Rows from block 10 of the encoder of a small segmentation model, named by matrix and row number. Rows with one number belong to one neuron. Each number is 128 + 32 x the weight over its row's rms, rounded and kept within 0 to 255. All counts start at 0. Numbers have three digits each. After the name is the row's rms in percent of the matrix's.
After each neuron's rows are labels from the 100 images, of 14976, where the neuron reaches its highest value: "strongest on" is what is common among them. Only what is clearly more common there than usual is listed. The data: made-up ball-and-stick molecule models.
# fc1: MLP up (encoder.blocks.10.mlp.fc1.weight, 960x320), inputs 0-159
# fc2: MLP down (encoder.blocks.10.mlp.fc2.weight, 320x960, transposed), outputs 0-159

fc1.432 094:169175103132134125177138120141114146101139106104137087099144126104154161122160122170139086159115073147141042112110126124009103148105132155178104123111119138105125121131166116113102194130141150139096101110113175130086122155203099110120130086148181106092146112133117091166157135099159116157158151110149159154097129089157125111084146121115067153105115150143160119145131093150109117130113114151121103056081120143126073124108133150174100147127173135137141134141136132129071069128126134
fc2.432 068:106132111132135111079151179131144124163143187110126108099128102100096157141128113100176117127132141121133195164101147090106138106127127149137112112104106148185119143153134123133120124118155141130126122087115125039135125108146100110140090113091113154106135111106118120102130129159097166105148136111115121154161070135096122137094094156109124129060111135149148104176206096110175146114055163140125158155082115180191148197100137123141168126152148171149158131171173095111108130134136122
strongest on: balls: twelve

fc1.275 097:071115104098078096122075188085106117123143123091174143118120077158107064152144114151145121124116085143194123117115120129167105153150154119119153131146135132132088165158094097070084159188117100164129105154132081110161134092144124115064167143127156176122175133158155154161132068108116189100114160083151157113148130166106142114106168122122157148153131119107133126152073078156127199123159147164116178129143042112107091075095107129093164090160126128184093117164115120174163157068064130
fc2.275 106:088092206184177115101100088105100167153070166140117101139124100112083149133102124099107114120122156128141100127107153063159168097138093160098107092090118096186080121166105146093117128131142167094144089139076125103151077075134160079216071115121140152098100146118111078143066163110100134095189109140088098090173129142125167087150088141117112071148173107133154147140151163122153106190158164115117163156094125122137140154188117135145162167155129150200121092171088101164171110132072140
strongest on: space-filling

fc1.26 108:079108182118167170147098129154187119139098123096138076110143120163162111087089171103135042156147156169084163115140155136115137104136118119173162111157027153099108180116141066123112097091133132103140145206100190147162142145085120113158123156157118164114116127110160120151088129090109167157154090166072093154126097091118134141098119116120175148165149064149119168144123147147149122068117168180187112146187148127120111147126142118115076177132108105128157156085153166070103162205101121
fc2.26 089:104083134121152083159073066104104172046077077136137132128115108138148106142133201178145106107129127123152096144077121126164121134154138129115187133105138084118114134112129123127143148155092152108129153182131173177127105135130182133181122163131138092137113143143121119107156159082169108098153161156127151102117170112154165120107116097139131088187131168101118145143090170111078102137132113109187106116199164112089127106177082131117105163124109147138119135091067131172170156131115141
strongest on: yellow ball; space-filling; balls: five

fc1.586 104:161130139169117187175112165129139119041145111151130157103178101153108105108197143116123087195154122150122158141114124114114127138134117133176120136131085094112099193162145154114122148135140137079126130165096117154162130181180162106181113151089106133093082132199121121166105061178074155177139125173127153140143133117100193127082137145104140162126188173207046110145093104182119137155134117113161117160162151129113160127156124124139099133141105164043122143157155114070118124115135101
fc2.586 130:098098163139147082098100098099116154087081097163121114136100111165143149156143149104167092112150109152163104149090083133144132124178151146097161154102160085111100114106112143122137142135106137123137183157112152190150105100092164120189165190167105088122138148189133105170142161102166092084179135163094145081136188091175162103151114075100096088207116156104133151103091172143079094157161140085150108101147165099078084087181097155098123154129097151147153108089078094162167143106088125
strongest on: yellow ball; orange ball; balls: five

fc1.412 115:146153214133189147176093125174178142137077090102134069081118134122169055094060189082112169148103142170140142138088167117074130052067129122136066136126115116114074120105097155138095140104136118126122092160106154114147125106120162118124133134097147085113104106098064120103091119085087070174188162160110141154100121090137111096139102139066153163130156140160109180162149109125157140080115140153171115133098145143127135120141151107167101125125058133104103155089175161135163138130092125
fc2.412 131:117083120189100072134077100096116178107067165121093073141077099119145130181107187100100114110146146171171092135082142083159152092134123158088128105105128096166109128152123112113126146137115151129167088200086164111143094113157157111192113114143150111112129196087161072166116147105131140097173130122099145087156093154148179100145091128147119069221171123149153149159147180114132099165122137109155170140174133171146157151114051111129164163160072140166091128146079124160176136131085164
strongest on: yellow ball; space-filling

fc1.300 121:132132108146104182166130135138124155134122177156122136169079140170107089132140122125132045115122150157085150083105171070112183105105124120122138114126092154137138128122162150143128134088087131097102126093150086105132119152160157104211087053158104117154191131151165155067179079116109068142150110190091171168184177113144113139076162144150127139117156167115159134151102116162154132134103180068143078130136128159190092153101133138105146133123112123090133112187167149134141159112154174
fc2.300 151:117131149078117141142127151114166085132141107099151199148197182129167107126102164116129125108114126153142169074135092106084154129107100127184183104173128107168121167134133080127143047103129076089172075079140110115095081134111135144159112130060159099197135101090114146149133149133136104120155109152162084128120124141136179149103136093155170179175133137127104103163139149136102155110145102107180108092105127148148151112145130144196137125109124092127146173102145163112118175118129165
strongest on: yellow ball; space-filling; balls: five

fc1.262 092:162121151124140099162108072164125156133110104165124144134132150110190107108144129120107114085093114128150055140089122142111187150091117134138066123116116145147115097150101135151159163122144074134121102127144119147169128098162150143175137111116132122104124159159132123173164095110084161137214152185159159147079199127109119159098152162096121140155104140116088115135094080143178134188154075131139113108138102127104136192086151062162160147167118147114066142183067146121114122133201158
fc2.262 069:103158126108071137141123148103204104146159133095125174115179167124152078096073183106090129113113119144132146109118095140090165116102094107191171125169132090160102163119168099145131046090120100062132107096116080084082087183140121141154153133117128142163154124096112127108118118159133109135124116099145077114126127144134153094068141068159179193155148101141106051129178153124105145118145115139162111124058117187162138110130175135189100094115122091124169190095157181096145181093133173
strongest on: yellow ball; balls: twelve

fc1.503 091:147121057106160111155147172137120123144121144084139134192103146161163103099129169101092173118142062097128120137117093141174145149120145087129086129118122126167109208104067120125153169103086116155152147090112076086123146185103089179118137081151142167126133107085086180142218132092204094085119171155137165139053158184139108131079130162147202118089056198129165119157123143138069140095125100164180103134133124142098073124151123068111100080159118102131124109083138109111158140154141104
fc2.503 087:134119150128089119113116115132139158166101154120134095132113116073122123162101145039153131127127143126147181120115176056132185100130146155096104101159097177180140098157100147146125096143122135153157106073093117071156103115116113112195108117063106150117107122115147103168158114115125127112172113094121166129147070136118129113163101183103131057228114107149153130160186146121193141179168151107173156116121120191166157188135123071109192149143097115145123110148144097159088114146101154
strongest on: balls: twelve

fc1.440 079:195110168108114166112110132068146087153140122101151127150151071155155067091074152093108182144078065114122092135108128156156141110117139147138112106157136162100105134075153045108122173158095113128096115068100159115102107145095081104146113100117178156094077165143120172121116150073114132141126137145158123129082177135083158138100090127132137135133093145149137151167172096142121141110142059132191096086205152174197102097086093122119088131111134082122125131098109097118165135092183115
fc2.440 052:079170075119052142122153131111186161138144093137122117083147151052138077099116139097182122150089101087111098198152091144135149092174137147126138121142116120115136194146147138114099096159104112098138152084137052107089078113100105154112164128159114157160151134183131088154166122116151087157135133115092157114154133109110110115126102120149093150033078106130143091113164082117082137100115164140123055104081080128147073135153150167145163112144114129132147139161123162081094149027092163
strongest on: space-filling

fc1.131 091:092087170122159133162129154139157084116074133072107105094140134165133120131142161137125143181097065147069109104110129111102164138112161147099106122131091145130106112095157117164122079125080078160108161130107219119148108124122150075122099112134122107110146135141080077155067103105127139198101118168088131126148151117086112110062171099084105148133151145190089109155147119121121120132148128131195076152146131184186156142138054153145130153162090093031069130149109131132154143121086148
fc2.131 099:148134090071060131144162150119198089140145133085116211104192167134161123118120173085060136106098129148121131102157015144126152107110076140124164114154131075152138142148142114127132092075094082099164133118107108079037088141170105153138149105104105116155162152129134098181189151152125103080147110118131119118152103187133142093112137102178109228176156121138099065172163113118129170115088129171181103155072093153163142116144126141242166095112094090101113198104113157098125157065127132
strongest on: small balls on sticks; balls: twelve; balls: eleven

fc1.321 098:113055133087141151154128143125092164133103126106120153167083079133089080112096146164092144077133085140097133134129114144174107190150154103161083168204168120135101148102120122148099196143142102192075038128088141131129110186153086123103134160087081123081108121069169146159192191085133168098129118105186111137112148159131154136090136132110130177151160107159124115135147139116164106134188107178210130080142150164142071096122140118087164110137105163105066094106133140120152190107124093
fc2.321 100:078101142149162106147138094138095176179111151120112080144097071111068168151114113071155153130121124127146103114118180065131119124162132150108099115118082119156080118142119184125088105160154150127114100141074151108174123078157126123207047111098086141138077125177150127196087117108115119148083089100102106120154137113121086138166131188069144067156145106175144147117151172109198112177139156097082187154109118101172151172155119113063155181144147148150103105113113110166092121168107136
strongest on: branched; small balls on sticks; balls: twelve

fc1.64 098:083092119115119135083086182134113148142186109091163105134136124153124139084114135109164170130097102139157104103132124123172050121160118135138135155117134140114042146123088101039088123128093143148153115147152151073116136112071095071133144176160156103126082069151148076156152124172158114128182083127204136147108105106169132115060136120117168148157142182152152128097108141155137158085145113163082106121144100084144115083155147166064128078123084068171115070095137066099135109092114069
fc2.64 108:077113146198143120163111124120081166127084147150106056121044096095111105140107068123150118149116116133114080164092164086138115093148111165103079105078076163153118120160137146109105141135131184129138103146103140102148118084139150114179086109155128180108120161128130091131042138132107147112150139112085162122170095112115100106147099168082093094149134083174177173107160170133153109166164174111105146142085113167121138163144123135063160174155122141153083061185130089130081078150121125
strongest on: space-filling; balls: six

fc1.537 102:097148156132169132122108080154072128086115113097101103076120162112167109114092126056123121185113103145105090081097145141126188082114120127163112079113119098123140147141108134172113139137132118124071102163159237101107116189181116129134144118177130127090178129167126093113093141129103130181050151221126105159139136160143132126095166143124136094143114156137156140157099155097176143131105140146163072113139156128154092160095065136123113088152099116127059130219140158144129238143220146
fc2.537 116:111166089082107166150137153104159106083168113109139220088185184119184065102094164138076131102089118125134131114154057140111145122088067130151168127172118100129147157139156121127130068095105083092156086072132086096051121174136111160123155135131126141158147163118146132150212127157133106106138115098153108133127114129117165124076138083177143213164150107161128107133165114130120147120126118113179086099066095150152119107131118141215156111093111065077134192131149182096128179092124166
strongest on: small balls on sticks; balls: twelve; balls: eleven

fc1.253 107:103153116101172179126118140097132146110094149130077089117173144115148078184155141108071119174122124151046143091071112109113155081126116151158159102108123144130139091151141110145133161096121144093069155101106159058120107153131088148098143105178132092119172130065128160103071149112113086159097100104064111111164147124140163114062158129130084142144133191141098102152106116103151134110114159089149073164141126147125109181104136071137106186081098079117199117097158137133119153155095144
fc2.253 103:149102157081081112125148133098169132198137153113119123130139127093072110125113195098085119105117137126171141097104107098091141106106081151145123116147110119176128122145143088175142071102119159173146130098106108067076118154167122129134098093077139138126136136063132103178184134146091141097096120085146122112125147143118141140131126163151133136183176137182147095157207145129169143130085104139143159147062138185178189146091075096197147115100129111122103179130163130141102184178100177
strongest on: balls: four

fc1.545 088:135121147111083170107143176122093153078107158132082072103109065162167135096092126090183064123183153114112097083116157100055113164116135121137095073080094095135107098165155155109210130119096156134137134118147187103148076162187133122127159093146148199094141096110192102150122164060154114162082141108149101149130135140103171113073150137135083161130073147117128171156125140174206123157142088087155098158075134172191072166146087101111190102147085139150096132156116106126109151136109087
fc2.545 067:091169135090128137139168181159165086093203111066158159094199172160180133129134136137173110117091141155185152084125121049065137124103145131151155103179122153149107145131158141165126085081129074076172100060153144070126152146123124159158126157102119126169124093144141149126148108144143109103126100159172105150128066146097150144085149128154149145143107165170114123109124144123138161110093118089141103086109148160142117172205178149156114059125150095043148133121166118107111140103139161
strongest on: yellow ball; space-filling

fc1.443 121:166164126106145141128152140168095143032162060125098108075173100090139106106063221167188131150133143159129098113078118135122189136140114116120084127114102133109137133096127127108114191164117133120077159181167154168139057151145148139161116134100162098098127143131135137121123095130088141177127119171112150124125117075090146162088144099108113165136124143179105126156121101090152184188116132155148122102107160085147140121208166056153161150181099156127169145165109161080103198139132104
fc2.443 125:136101182105172079163120072101081150098063044150149117132112125122116141157110168152193130092132105100161133151079148139121138142158130132140172141111177077119125142106129112144142141175122179119153174149093159154155111169098165123205124193104120111141098160135102118149161172089166078091149174163131109133099137072169195153117147112089141118160084156112122150100104152113091118206155103122159118112151125133088126109184083122106097140136103138106099131099112090152148135130139154
strongest on: orange ball

fc1.115 096:171208103103110163099038076147050115178145138076146185130105138114124203136174103134129085121112140131146095114142146139080096095136199071122142152096103080172122086115139082143165182149087073171082098072164171163119129168154143077154091158164160128104128129066150127128160118142171137138186168123171167109139119161142114163057154095105135152107094180157105068143098110140138133186117083102115146067109158171111156140119218105109143120133132145136107130104115156122111118202134115
fc2.115 077:121078184098153090135148136141149140109113151156148064167134139079144092172116157107203112118122156160154138126139200132125173117135091135139164105107106117206110124135125103162122079170160092095138132084125120038138064157142095122156110103115142152128143091112116183156138142096110132121167184158107099168142091119113180109116115162097108058151092076121133113189189151117113118149116117091166143132114109181163144162126117111108145126142160150114146090099151139146054139161107169
strongest on: small balls on sticks; balls: twelve; balls: eleven

fc1.661 095:133140129088127124155150092122076122093156131117160142094089104086167130092163159080153079141165124136169062081094118104118137154088092128130060107135136169129101153133180166163121159121106115179093130116163142111086106158166096127162134110125090131163166132092126094137130125090127121111154161148093140066156121134090061149087108151099131137128142115229111096131101162162117102152192126123161102143115091170159132091130076136142127206178115128163109159121100165161174136163103122
fc2.661 078:157137162064099124147131161134168040121155161118155127124195155135181123176096113141127104112122135144134169148124116144069145128113119124179146105147136102183125124135155089156125068109174102080137105053138121083105099192160130115168143114081142134141129109087125202134147127136125132179153127139162069172119061123095133134070132112148193182137132128136111124116166096128129146104111111137129094074088099175158140104113123142143123075143202081090127164105176171122105152130122155
strongest on: small balls on sticks; balls: twelve; balls: eleven

fc1.330 086:133173188161168168150163136086088120123158152137115168172092100132127121093163129138110136211122124151134111104103119155107193091112114133101092100123108112130122077105135162150152129120164166098073069109198086214070134167143101113120120058157150160098173079089137116085110143109134149095140167143081132087160152175093120137076129082117055166132106087160158100146107105079113166128123140121157082141092109099202125133060098090159212170109117137100120135182117141120079170123157108
fc2.330 066:133152121091110139095179146153178052170181139107131183131211143137143130122112179119109115127118130139133170097160108132064110137096087122176184127158124136164149147122150097175123092117115086098130115064138088084108099174155086141131139096114136101151134113088128206163158133144099122169084119112150099146127109146102135154066132099150120195131125113145086074133178107122124156089085118087143087103099131205170126101123163121202115089118160106062144174083188191105080172083133132
strongest on: yellow ball; balls: twelve

fc1.763 085:115100119113213102136064135149086164232156161090164133162115129201106107155163091078143140105104091122071120133115105094191109085101136119115114130155170094112169098111071172127117133132101152134126108111159124117153108135106135086112145167159152104131120106099158121096126171158149137089103161116187102117158108127125061099164181169120163117108172182131175125112151157088095119162118112182133113114179099128142128130075170161128163096124170150155097066141122120135150098109102176
fc2.763 064:089121119144156139125097114127163174151118158135109102119092085078095155155129167081128094157159134145090074141089157094085113112203173140089091120064112151161120151141146179158102158169120111154125115167096137176145150069144144103201080092124141123138100137129112172164092108100122131104102144148099127070151105107145128160141100128126115066159156155132147151131180173136139103144140156079141142153103063132134150136184146132115189201162157191173152101138104109188192133212082114
strongest on: space-filling

fc1.6 089:149121211110119106193092160135115157079175150133128191160060141113190105078127104094129126100159145075165066166090109116137089142162140104105108111203124181114102088132150159115105199115102139133116111115149188093165129130141046078079166186139159151129127119149154144147131166115204088084165125121163105117109110133147116148127140149164096151150083144103169130174140168141205205152119103174188158079187040164090184118166183146129147154106150153156104136120118100102111145129099176
fc2.6 073:071183091145138127176141160120149075128141100121112088100085165111195085110140075185187131141131130091114137122125110112124113119154151140141133129083100146119096137131210154119112098137141134083120149109135117130120172120125101114121130105166141136095100121191153093101082105147104115145076108062109137121133112144102116125111114150102131166168090084146096131094155089126170113109102155087118112101066180116095136114140160176135115119133120127058177105149158123083023081140185101
strongest on: space-filling; balls: six

fc1.185 116:139089127085154143114076170145082120169114092189133156148153053100101113121159073148119108070108143147177099115148132142163069112135107145120133135118066057122136101135129110085078106135136146174137117184096146153179147150135141160096175148125100126081112114109150146140144104132125170102154117112161164137139123165100141136145112067137143183158160169059104134101166143138163124115158157101164207142207112083075154097142189139075126126124124133139147112094106085144149106176114133
fc2.185 134:139108139156167114115128092125106146080099106150125086139094110160122159155161153130165113145163094125145112154098136191145108138161154156106196158078149113082104099093095116112118162170094151099105175170187159171154104122092154126159193178174129077112111112170116144109074150103167079091188152174094152112156142094153125103148103069092114104154082152089111152092083161133082084161157158085127100091183160098088106105178126153083053164148109159132125072108104105147154127100117060
strongest on: space-filling; balls: five

fc1.243 120:044074165082148111150085183124095126133164118102115139149104132094148133181119123122119130102128127129169085167129107223133101146160120153103086132138106157070096108129142084068140145162118143178081150137110116063190157103132102183037187131151137165099151105038172143159124069098144142082159083111144151123146127172114151165113139108126095136109174112134130118151099149109153121120195124162164157076177083160077172122108115133107149151127078139179142175160115129114138154108120152
fc2.243 114:106067190171143095066084096100089180134079140136097101146112096095098161172113151081130153130139148120133136116104177078171173090131082167089129096104099121183131090154104143124109144159137178139135083130095160104158101086140150106179094099133135150110093119128111115163128160096111151123185110088089165114171104122111142093179091159099100074174157090127154141199174158117133120157145156144150169179117132144155167161137092079121170161151167147188124089173094107162138125170085152
strongest on: space-filling

fc1.231 110:124111143101131114151101104137133111049169105107108107131125127102181061092067213118135051163147188129108170122112108135130152123126094140106143092105116137110049135145202124148108159136073108078082114141157146170085076167178141083120115138132114132119103167146143102124117104103078172160113113191073127122131133100098176127087122121059127130151182132139072116140108117113177160143095142146100092133160184087111114117155124123147135101143108172084135152146137133081097191158143136
fc2.231 131:163086172134145090160078097110126171082074076146144110146126128129124095138123183124126116102119107124161110148078141116177152137143121120124169141103162074142126106116124062142145143133099139113130177123151144148133088137103165120177122158125130127146125172098114097126136167079169071129173166159132140104109165115160167117112127095124146105222141116103127155131111187136064131146162101089201108089165170154085118085182058155133084160123127112139125142102073137177159169166111157
strongest on: yellow ball; space-filling

fc1.97 097:094130172096078089137153096167113121198122148070139078140074116153101106095071126098126171149104136115142116163146143105156088111168151148124119123100178110153042119131111120118143193180130103147116147152113151081158116154129114144112158161146105152117107145122170194183114100096151154116127122210135113132165201172172134129100132183095148158127117096109145105144149103120182131114161123177166140103134124155131105072141168027115137100122079127176082105102102141161107104195101123
fc2.97 083:105131162169137084135125127130120141144124164134122029116082118073129128116111124099130102122112136101144149145116147063090181121178127147069130118145101137165115090154148134153115126124135116123153150078094142039135126112136164105183098099116086172083104140149132073114151111130105143075131122101120149134146069143103133101137106148111105051171139096187142139187197142125168120131142152097165171123109089186179152196169156112136174160143136126129122064179162130133074108148135150
strongest on: purple ball; balls: twelve

fc1.278 090:155133109072166140142130120096150117195102135100173147146131120068161173163178122126116165068148113133073167119136157197114088146138137095144069129157101136131134102151113125089147123119161110089175104068213109156119123145047099130060090134179134142109135099119117097171145133064170075105087131156146050159116135191164140101110166149136124094109150134092142085087126140152092124063159125095137086144150108119126133101110001146167188152156160123153142143136150154081102095178145125
fc2.278 084:111121102144151158127128151147171136133155115065153206138197159159126135146110159081124083140167159134107164129153105100115118109108146150164160091109154108156140124081154125126128069167148090084130077137141084130144151167107126128135152117119175090154128092094132158164142147122114116151150150183120097138130092171107138143106114065141158125114110179087161096081144157114117134112126115132137087104109129111083143117074118157238180108139119168093169148114111178081148154148127107
strongest on: balls: twelve

fc1.406 104:100146117112076158122142169118095113133138124146132155127124080144134116097088122154119140117076071154129029141154129128062138164138158114152086134115184129162044090169094107150147203135115054172090070129129150165164149167166051171142153089188136157107122127077173120141112071123123168140115151041179136074119126155116143118123141141134197154161196117098148064156141157116183096136175115171125092117218080147121108111141094049102171079137069114111071103132132101105172174113101090
fc2.406 089:078110137163141120154141104152082157145104165143080011124064085103069142146133157118133156136124112126155088143116168106092109122129123138109077121150080153143097145163149152138108116120170175151120098144074173095165128114157158115184095121120114145087120131145150149126100120143117174081042118063108104142145119149140104094135115183108099110100153112157134141148157123110191104130154144121094172158137108163159121184131128130073135193143101113139083136152120092162103098138098144
strongest on: branched; small balls on sticks; balls: twelve

fc1.721 090:115082099109170104108129136127138106140115152072106106085122108127201115089139107155091171067100117118191088115101152155126155136122153145141152092115143123085155172152107108129122196098087168174060084103166159182186147189136147142124100147115158121144106126121085144107114110110100132120151106086109117066127135124115153104069150150155135122112154120142144117119083154148133169147114112097124114136175147118112073144143152212127156109157103154202119137116026160100068151159161099
fc2.721 064:132095114144130142133182116118190133081136187050150172097188137129150091128106120140153122148149143136068160144138126122068076110151148143157149109070117135153184145114162118135117105157161100065099072102164169143165068179114107123149132114065162112072108107107110117096161113146118107105122184127128132184126066096100144119161118063121138070089072182098079121150198121118139133113110148173133098144097123150120141084163177147155130198123148115083155127083133143138116134143150105
strongest on: balls: twelve